From a checkpoint of a small rotation predictor: arch preact_resnet.
Rows from block 10, named by matrix and row number. Rows with one number belong to one channel. Each number is 500 + 50 x the weight over its row's rms, rounded and kept within 0 to 999. All counts start at 0. Numbers have three digits each. After the name is the row's rms in percent of the matrix's.
# convs0: first 3x3 conv, stride 2 (model.blocks.10.convs.0.weight, 240x128x3x3), inputs 19-37, a 3x3 kernel for each
# convs1: second 3x3 conv (model.blocks.10.convs.1.weight, 240x240x3x3, transposed), outputs 19-37, a 3x3 kernel for each
convs0.155 108:550483546530492489455507461564516497479496509519517484388484511532470501455510433574495520459534467548541443470444507493583473509580546482514531508474518449361503512503510497503481512466495551499492502455477413421519541504483508530442445466482449507445515533506542567460557481501544532550508594519483513505533487460459469512466500524470510600490521515469566527558422438428548493530500487415436489475500591497446557462529497443525447482483489584578542526474447540532501502497481484480510386559475506588448526457546
convs1.155 101:507573572502507568487488392475500465470452584500520459502468457474473527397574486580513623444468561497473494527433483478475461489473425566531520573543394482428542633547559579580440485451529461458449578531409522500493476544480576523505453514542486511509491518506466431471516503557502508558485549530492446485491468509494495541473575622448605563505534561473431545549518447474508484547441497597552568401521430512394435472510520432461511511433537477478483501419428465603509503506505465545497419499504508575562535481556
convs0.156 008:517524429499480518488475470524499489582446513447514478515396450507550524495421508444389431551451427473557467530470549494443495501516564331675438510454455461471402527478489565542497437510508404524504455481534517458500504509478564448527522459520477407472518438510641528473456410496517512445456511432467469449495493505399519413476480461502503444561460401475470625508637513421481497555585610546477631356557497483492520471443537425488473511514498491512521524467513581475473575486523534504422565466497542547467502383487
convs1.156 007:505507543476462446483576550586431461402503421498527613546530503509441433437580537446525489556475458525440554532505407550487583563499467491528498568521540447533476454469505551500376441467501470432490497547522550453530476491570434476464574555582509467428492575491405520543538548492456529531455476516559527560450490489494520553470520474490448560501557577523494526517485529501488404478567513494463509471546500470515444532500506471491456576547536529489451382450478531431503491437472481419462490528522479483524449530508
convs0.157 104:524475550523591476479479497602531416478508534487498435417460545491506399370572569434488479419549467432422432488457463518462417517513530455517501531450518501435549508505491500490483501505504513583529494524602462476454442490567535634472554552542461464559522501574447524436503371491444504498526551479424464481458560498563435546430510528495440496469517495531575525532583382450602539549510444493546467436460597526486449540489515499519483487551524458487467493502536483507491512502499491517482448375523440592481546380511
convs1.157 095:555544476447521510568491523518518454484486479511478518485437514503442586474558530495437482472450498445423502419563512492529432601524505488546499582634569556497478507521508538483484509490473478503503471470505514543508444429499451508489407456518532514518587542447526447473530453530535561546420436526460469503539499488523537459475557554635454511509530529543529443572578476583575524567521448445541527567528483503476490532630511490423472455478508468428618478473505507501536463486505463396502590578538451573457477404442
convs0.158 109:479500445525455524481481450552530525456444469475450429463466544546545556528590375490443488490527452536589523537451489520517489478491598517502507474560430522508449507517499490510498500522498508493502480483455462406543532499506542480445425524509439495526587553413493474466504463523485461438448400538429451495441526448489540488494553487498525441472505454504423469499535451566408595599490382462491421384454454496403423442613575480457507486518517514517528480468499526492469498536472497493467570363480494477498437470449
convs1.158 112:512432498527488537502596528550520479593484621499524485520442538442586490536446520503522479474432541524363492496545530432524558464481479480475540501458610454699533464479499512490497486567517491467566488531501486500491482458508446430476532550459531446501552455530505512598481501519487492500494524539522509490397422487545513538484531526471457446499559480541470533458537465438389504526444444472569439417457521490500521472485490528524492525535474508509532514503497552435487473521393480503536530499476456568466477428498
convs0.159 086:502547500511616472389516584497496498484564516631509397515535510465606405528439477560508426551521497433533469489507541494471504481515487535429493410490531527473450493507496486511493496502484528461452484517537516419482596628506568542519524565549586465606539398425480509463578544393537579466429462474487487486405523432425513486445543511444521542476526528498404581541464572607489505516408477469381513587388544477514555485431348509524454467513502466469527493474500501488493512473497511508519474510535540482511536437445
convs1.159 092:486463537514457450461488494559619493419371493537542580493506502510500549616510472456509574524522503436412527533462485457476528395534524484498392480414424500498572514516482507548537484471552460507524449608507558503434557547472575552527515433535504634537536555384509527473469459377459454461431499499518515508475539620477474481512463594488468457487490480432487450477484429483498514516619578455455539437503458489491552461436513518479431460505443432468447587462518505463445457504469642584574519443482474477552530554430
convs0.160 110:512553531554478504430445471484471467514487493494540435499380536640535453447597493451487483498391478549474473481512502429466474574547404500428508502543596541473446527472505497494503481496529485489395438488450467448521471487454450470512524472483527550458397632610516490517484477488456502522463456432397481467516489569543425518502485489465543384442495529476474471484568505472427498554497485516500613524494536501502522482502636547586520466461481530556474509492510501496484493491508517504509542499493395462436474530592
convs1.160 107:556564557497534484489567486536562441598434529541553593530436477534455516483557483442532532536515487509528486533468520538512542618384475508534467460488563513530529518504558589498453469482466408516528471490535595509505516452513526482463540510441512497515478551503534457489546422396503531402426440511408468504499444441620486521527497357509547525525514577472491516441452466515454637498450461473524524387519501357542577646550292432492450538546537491513491536510449487514473500526530462510481533539397500522495504488485
convs0.161 013:504495485503500494534551524467502557447488526488470423454502447463571444446397477504511554461584461376546534522540496496478535486453497493509511509501461476456476498511524481467505543451477500536531490546498498535478496538570537439438389459485471481469570606448547421576491430372541501512561628536601438516503371536449465488485508511544539528538535549418511499469528347410463390468398458544397413500455498487496403465513525449484539462524463486514470460512533500499482495478513485491474504446518498561513523455481
convs1.161 013:457486469472477500466554492521566529419492534529552513410460533560551508670555502557500525454526516466512536476471503431566482527510489483508548508533468486517474537428522544403517491507482486477518483531489496541555518491499487514476557514481594551489566500497464407559561535469514443524434408499448497423520552503493502554501490494416436491446502491517568506469516508530480489584504534538438512631625484525513519493577546494557538532423514606424513576527516580424487511501494603510507535393508442458478479576430
convs0.162 112:402481566447479432500506435464462449456482527546532556426474465540470516471414515537513493534513437550476448569490468478477615466492439464520456533538424478513498507491525515509521526496474499522557508477530552483520441432537485450492541510456529560468503474480534504527481510481513527524498482476488561490448458522478455471430492406389504490379504513474557485432435517458413551491552508508484413436442519386518365475568446569446520484519550477500515482463502502488530496499483511515525534468476561590458477543464
convs1.162 111:441480524445502533494543488495530613508460409550525476499413532477425499485487426479488490545368509532550476566494514527508486466521515498425570457519504612461389497498498485496558510592378489538428545591522499467540540554528461468575504486468501510518562506473478471520471576500485488427531564486501506528436497442484554486497535566446504503481411494498475484515536534461471435450461536489507491528595511488505526547512468449401487519454547513529542453524527468530484422433451540457527537548520548579548513512513
convs0.163 109:413544526554450464620362413473485437496485559507471429601531579468418502551559524557465478449458433461499465528410478514533519502421478543433518620474532541469566513478507512510471462509498551543444426558530491529520427576391580524509505481507472513507485565550531470485511490496519548481481486490460447487507449540499496546538488534449409663420542470516475512478487521496484458479567502454643531518489491463509546576429370518548492441535492518482516477542519470451501509491508482485498396533554486634473493462601
convs1.163 103:394466456438445491483497496509535440509440447477571531513486500539418495474505510583473473597490555455505468523506537495501551427491541480541560431509475463544373442515437437481435527475466557571512490498516527547540468460534496435466630523422551500404455511482442552459462545472479494475460489456499539578464595524467466502402543532515419576484615501559556563580456540557463440469492491553593508506525467522469433492437644478547523524531567465498422499533447457572524573431464480542529419449544524482601474468474
convs0.164 113:493428445507526505580551478534447469558573457405511549444514592444510489547428651539499535552530571482450537449539479472494567549463511517522447536492581510486413454488505493495499465509513480566503516507556414467570521563503553472581542582413529515430486502536470404519491536488410442421474551472564506531530551569464506567562468442560496485573485472437483559438488455444441527542503503545490500538565407414477510599544365426512544444513514510544486501509435478531499499489502504506513509495503516514563490470550
convs1.164 107:551543534456491586444523536555549521515477562453471473494592501532503498539544567467465541550619540526474481440488520365572575374556645482493537585547438502428489563588508481514537450554531495463514486513500480545521518501474642472525585568439497624477492527559464546453504533458497468628461519532523480437595480500489567518479450473479449471523546479471508502469357525540511539510557476397468511413545484483460493467472470478472505536527553523529459533463597470419568489494592475452469537538545538436580515587562
convs0.165 113:478433427444476546517541474465491522470498564566501427548463556476369500495465391523543468463519452480564486535451494453446574487495492464513460547449538523427543506514522485509498462465484533516531489603535453475609467447485408395398532549448456462608505465457549561466596430472576547431484463484461519505502484529511488489540505485470530522490469516470421487510427431494515464514509585513578501502521590517534381485454581567440485508484513483440532474540512528478483508488514512523516527540488532544436506543454
convs1.165 102:571410500503532496492521484494452480476494522544443453419519492506528490555492574424575514469488505505588456525470563617491461420444512572475495517513482452567434487454478545593420487506628494525463580486495433515509448542465453428550552438450447490519460454478520490503502480564518425556548520472553541501452481527518549476515435582377588530560304553519519285595561590405421502497517599499475494488522473500457481398544522531423489488432527499536524574426451564568447483475513494542490557437412567514576468582500
convs0.166 121:522522622530519481561479544497476443507468486543452530511507509509395514459475571545381345499496497549709597523569491443482486410465534458567493479476539515586430514499491480456502496530495535469563532526484501541513503508430503418454499590448458514426505555549453473541503428599495510483488448470441594460428515419477539486502515497529472496515493504482487500561466574562592439493561555480591502514508514557559452505488491525470480490492477502509512508480517501493484499474502507517507479445521481520483428475529
convs1.166 117:536497481543425539470570520531492455423483540511496537532523499460519493528539466486478539481477453476437543533402495394544507469473552469501560430588468514495520539480545494495469477522600533606464380486556555489384530438489496498485427538503492531496426495469514458517480533467523508510418469528479384501501469524493493460519513481555582449578451601494428510517459435519425466469486530532525513479447424480570596517368488443533503530475413535439514439456494571484560479543458504473470610598494475446426507507467
convs0.167 108:528523439499506494473479474572475474505483442440520577456551436537439638476442470559473515489555472404499484358461497512529534525485566516521470423486500551521444494501498509501466480519530488479519488507479477475473516547514579544445515622631596477466490548492547501523526529460490464490457526462521469512521493457448537517501396592442492517506493468555522504620618406376490529475575558501507493505473594526491538526470428487461603523495434521508545526506456492498479491503507504474487487575484538562545502496539
convs1.167 103:564624467387506486605526486538518448471536502393454496420539468532523493485497451531540555470490472409422470498482511513524486518419509533545484599558542570451527426500448571474555480505519535525503519562519478535450468549544560456474478585432601572478559512520496475464499546501451461536635469581457535502522597527499493510622645519430562585522418500425424474432433452698509392414474461561532568418466531511577506540438460520459557535456472549507433508484475461484500518474486450478488500494494515394479521427582
convs0.168 110:521532551416532512452448458487496472518523487546543725591568529523589499511577397493480545504492505487475526529459497464464483450447527531478575507436493491484490488493504473523521503501508500458457531525476521489492574451523518606535475491516490556639421671485472425549537504549557384525525508476489519464558491517457435510462497521422507374483507535526522436433459540490545544547567492465695417571555433617560588601419511557414517521477470532517465540468489509518482488490502514495499489460482528440587497502492
convs1.168 101:555480515538597556451511510566535468455508540434585388531580523604457565505436495541441458452498509506455512536495474554447505467420492468479461476430473488538427605459497458383479447489547548484510492484461498510375442524487479493518525509454576554569423411367633581578480467430495379551512520484516474525550524467494531533502500519488454511514468487526477482531484407511555547461519566464479437500425425467520460477410528461577590510513483509501450372410541539551504510509457498573497509489582538481511514532448
convs0.169 107:494457526545479583494579529543510485525554497487498454502444433438507462578528494480515506523535497431489560512481491448472553505537486479529527521535576431449459500519501485490480476498505519538459519473487466589462543510545529545528517537500521438461512567427369576528436545466518510560514596520450506455456464445446554502505579510515490648564560486613488523458553447441377565617539460471399461471549528505553524553482425505459514454512479534503493516492475494488490519513535529506481483496512495480492502429489
convs1.169 096:546416582611570507522519512487426514495591557549533517462562507473542571543507467436613589428439552513437461595487416470506429586517542515560498523522527508460538544506547477425498485471513534605483456580498446508536520450502578500547509581538516521512496530534496477512509526433471458499400397489450486450476563487491545611350522562455440511510425563459410432507491500451510505501546491462502424526450521466350442438492563458491568528470454470463484446529534530502478449545478527527480521463614481506478490545475
convs0.170 111:453494449461564511430503582549546519447499494542426448470341471577501495417549536518501545459484492500390477458493554492553414609487469504513519428613600412529460523498498493544499501486507507547525530574556511577495483536499515471523578430474545393522463545537485590520464569539463392518504447521533405522502560499432455494479449503494543499522491501451398625539534488448531462481542576447455585530453507542463428544445493467626485488543511541476507484527504507497508473512497495485537590459452524532570486527670
convs1.170 105:393483434506519463475523500485533403561458562398476541516479477486434540494494477493475512564418464471448513532474516571448468504512496510486467411642573629470418457520488554448422486475472551452524606467466499496466494474431506518512600463466616534505474492476484540481453473541481508480558551514477534609509478439539489471537498508575549584459549536433479470498444484536554528453553509512508471507484451540517518425525478520465476454429419515527540584545546458543455454545632481563395477452567517530486469542603
convs0.171 096:536510522499530457531555553528529506435435590382457524529500524569473502355528525382488552501541576449556513525472547505450502475496564461459540468370538442570513499484487477477517487460516526571529469493531541472554508479534545485557512480476491494484427534470433533463520436538502413429550547484467559627535561544488599559453535414514443523539473460422447529506588530391527543509446456495669525488337452506492421490479609426480615551503482460514460488537489499530501512507508485506500515498434468389561484477582
convs1.171 106:480537561491474464549495541513519531529542543575483511539494439514505499424562498505578453476490537495489510518558516466556467486578605472419479493552521516696491491488485496521606498486531485536383438486493453357540523423514479456474586498482485516557477541532510577489516482517453487493493534532570444543434438566521423450512439483604426430443479554430593497355425533497449510580531491408430546492494389487435539411472517485518444502528564483496503460517536507538502472420368509475545428520469413502540593477490
convs0.172 097:500409479552508461548394468541567538507483362547500439482467544509513589503478500431451428528588514485466656512519479480565596496510510546457435494536485406491465499485496483493470494501488478472466547519463490559456502425515504529457475525574518424484528444474402534496556509465383541535445445478461441537536627434501564552440504593503511503602538447476526365401420466477456506552474531553511547379535503487461518489463591496412475544498470469513491470535517483487491505506496499499489496471465496533414520494503
convs1.172 104:529590609562538504465504566456409503534483519466482481542586501518507476450432489535437464479589490551489555475516468545507546512467414474462538507411447506512463484526496494468614510590376438456530573453493507508478468441439504480452513500514389528503539507509543585468530470540581520513455571520448507528477490502484523543525440524492488474429528530501532475488490498573500465542516533506508494576539520531519460516437479381429552470556546473392546493508499520481482522412493514471520425433532515462473548491465
convs0.173 103:559481571460453499432535510565564499486376590447495537516434479434552607527484508532627551505520464494456499508506408458461514486536470507464477538531479475465579499509512498505497478496510463483524506496521483511565530514539484473469455495455515555386522533548391454576390477450480515462510473477502455474508470474422455627520505446492503521536518543499538412497451503564468462467569406502529468540473483416388478620762701530535500500526487506529496493476515502516513496494497490521506495542579543567453471490520
convs1.173 094:476445485350476406587477556562518522522549490421524501592463453421468508527502488522489469507535549423476548581510542580451575447476567553498525475450533464454485569451486430522484542487553438476445583464463481525590567462446491544476469420614463508504571511412655575507469500414541558530499485550572514507545628464535502547570522493416607501558469462422515434432459450548500607443507485428547480467419436487451448540481459499529566544618531484472509518418471455501550387625493494523432433511466462513501540497453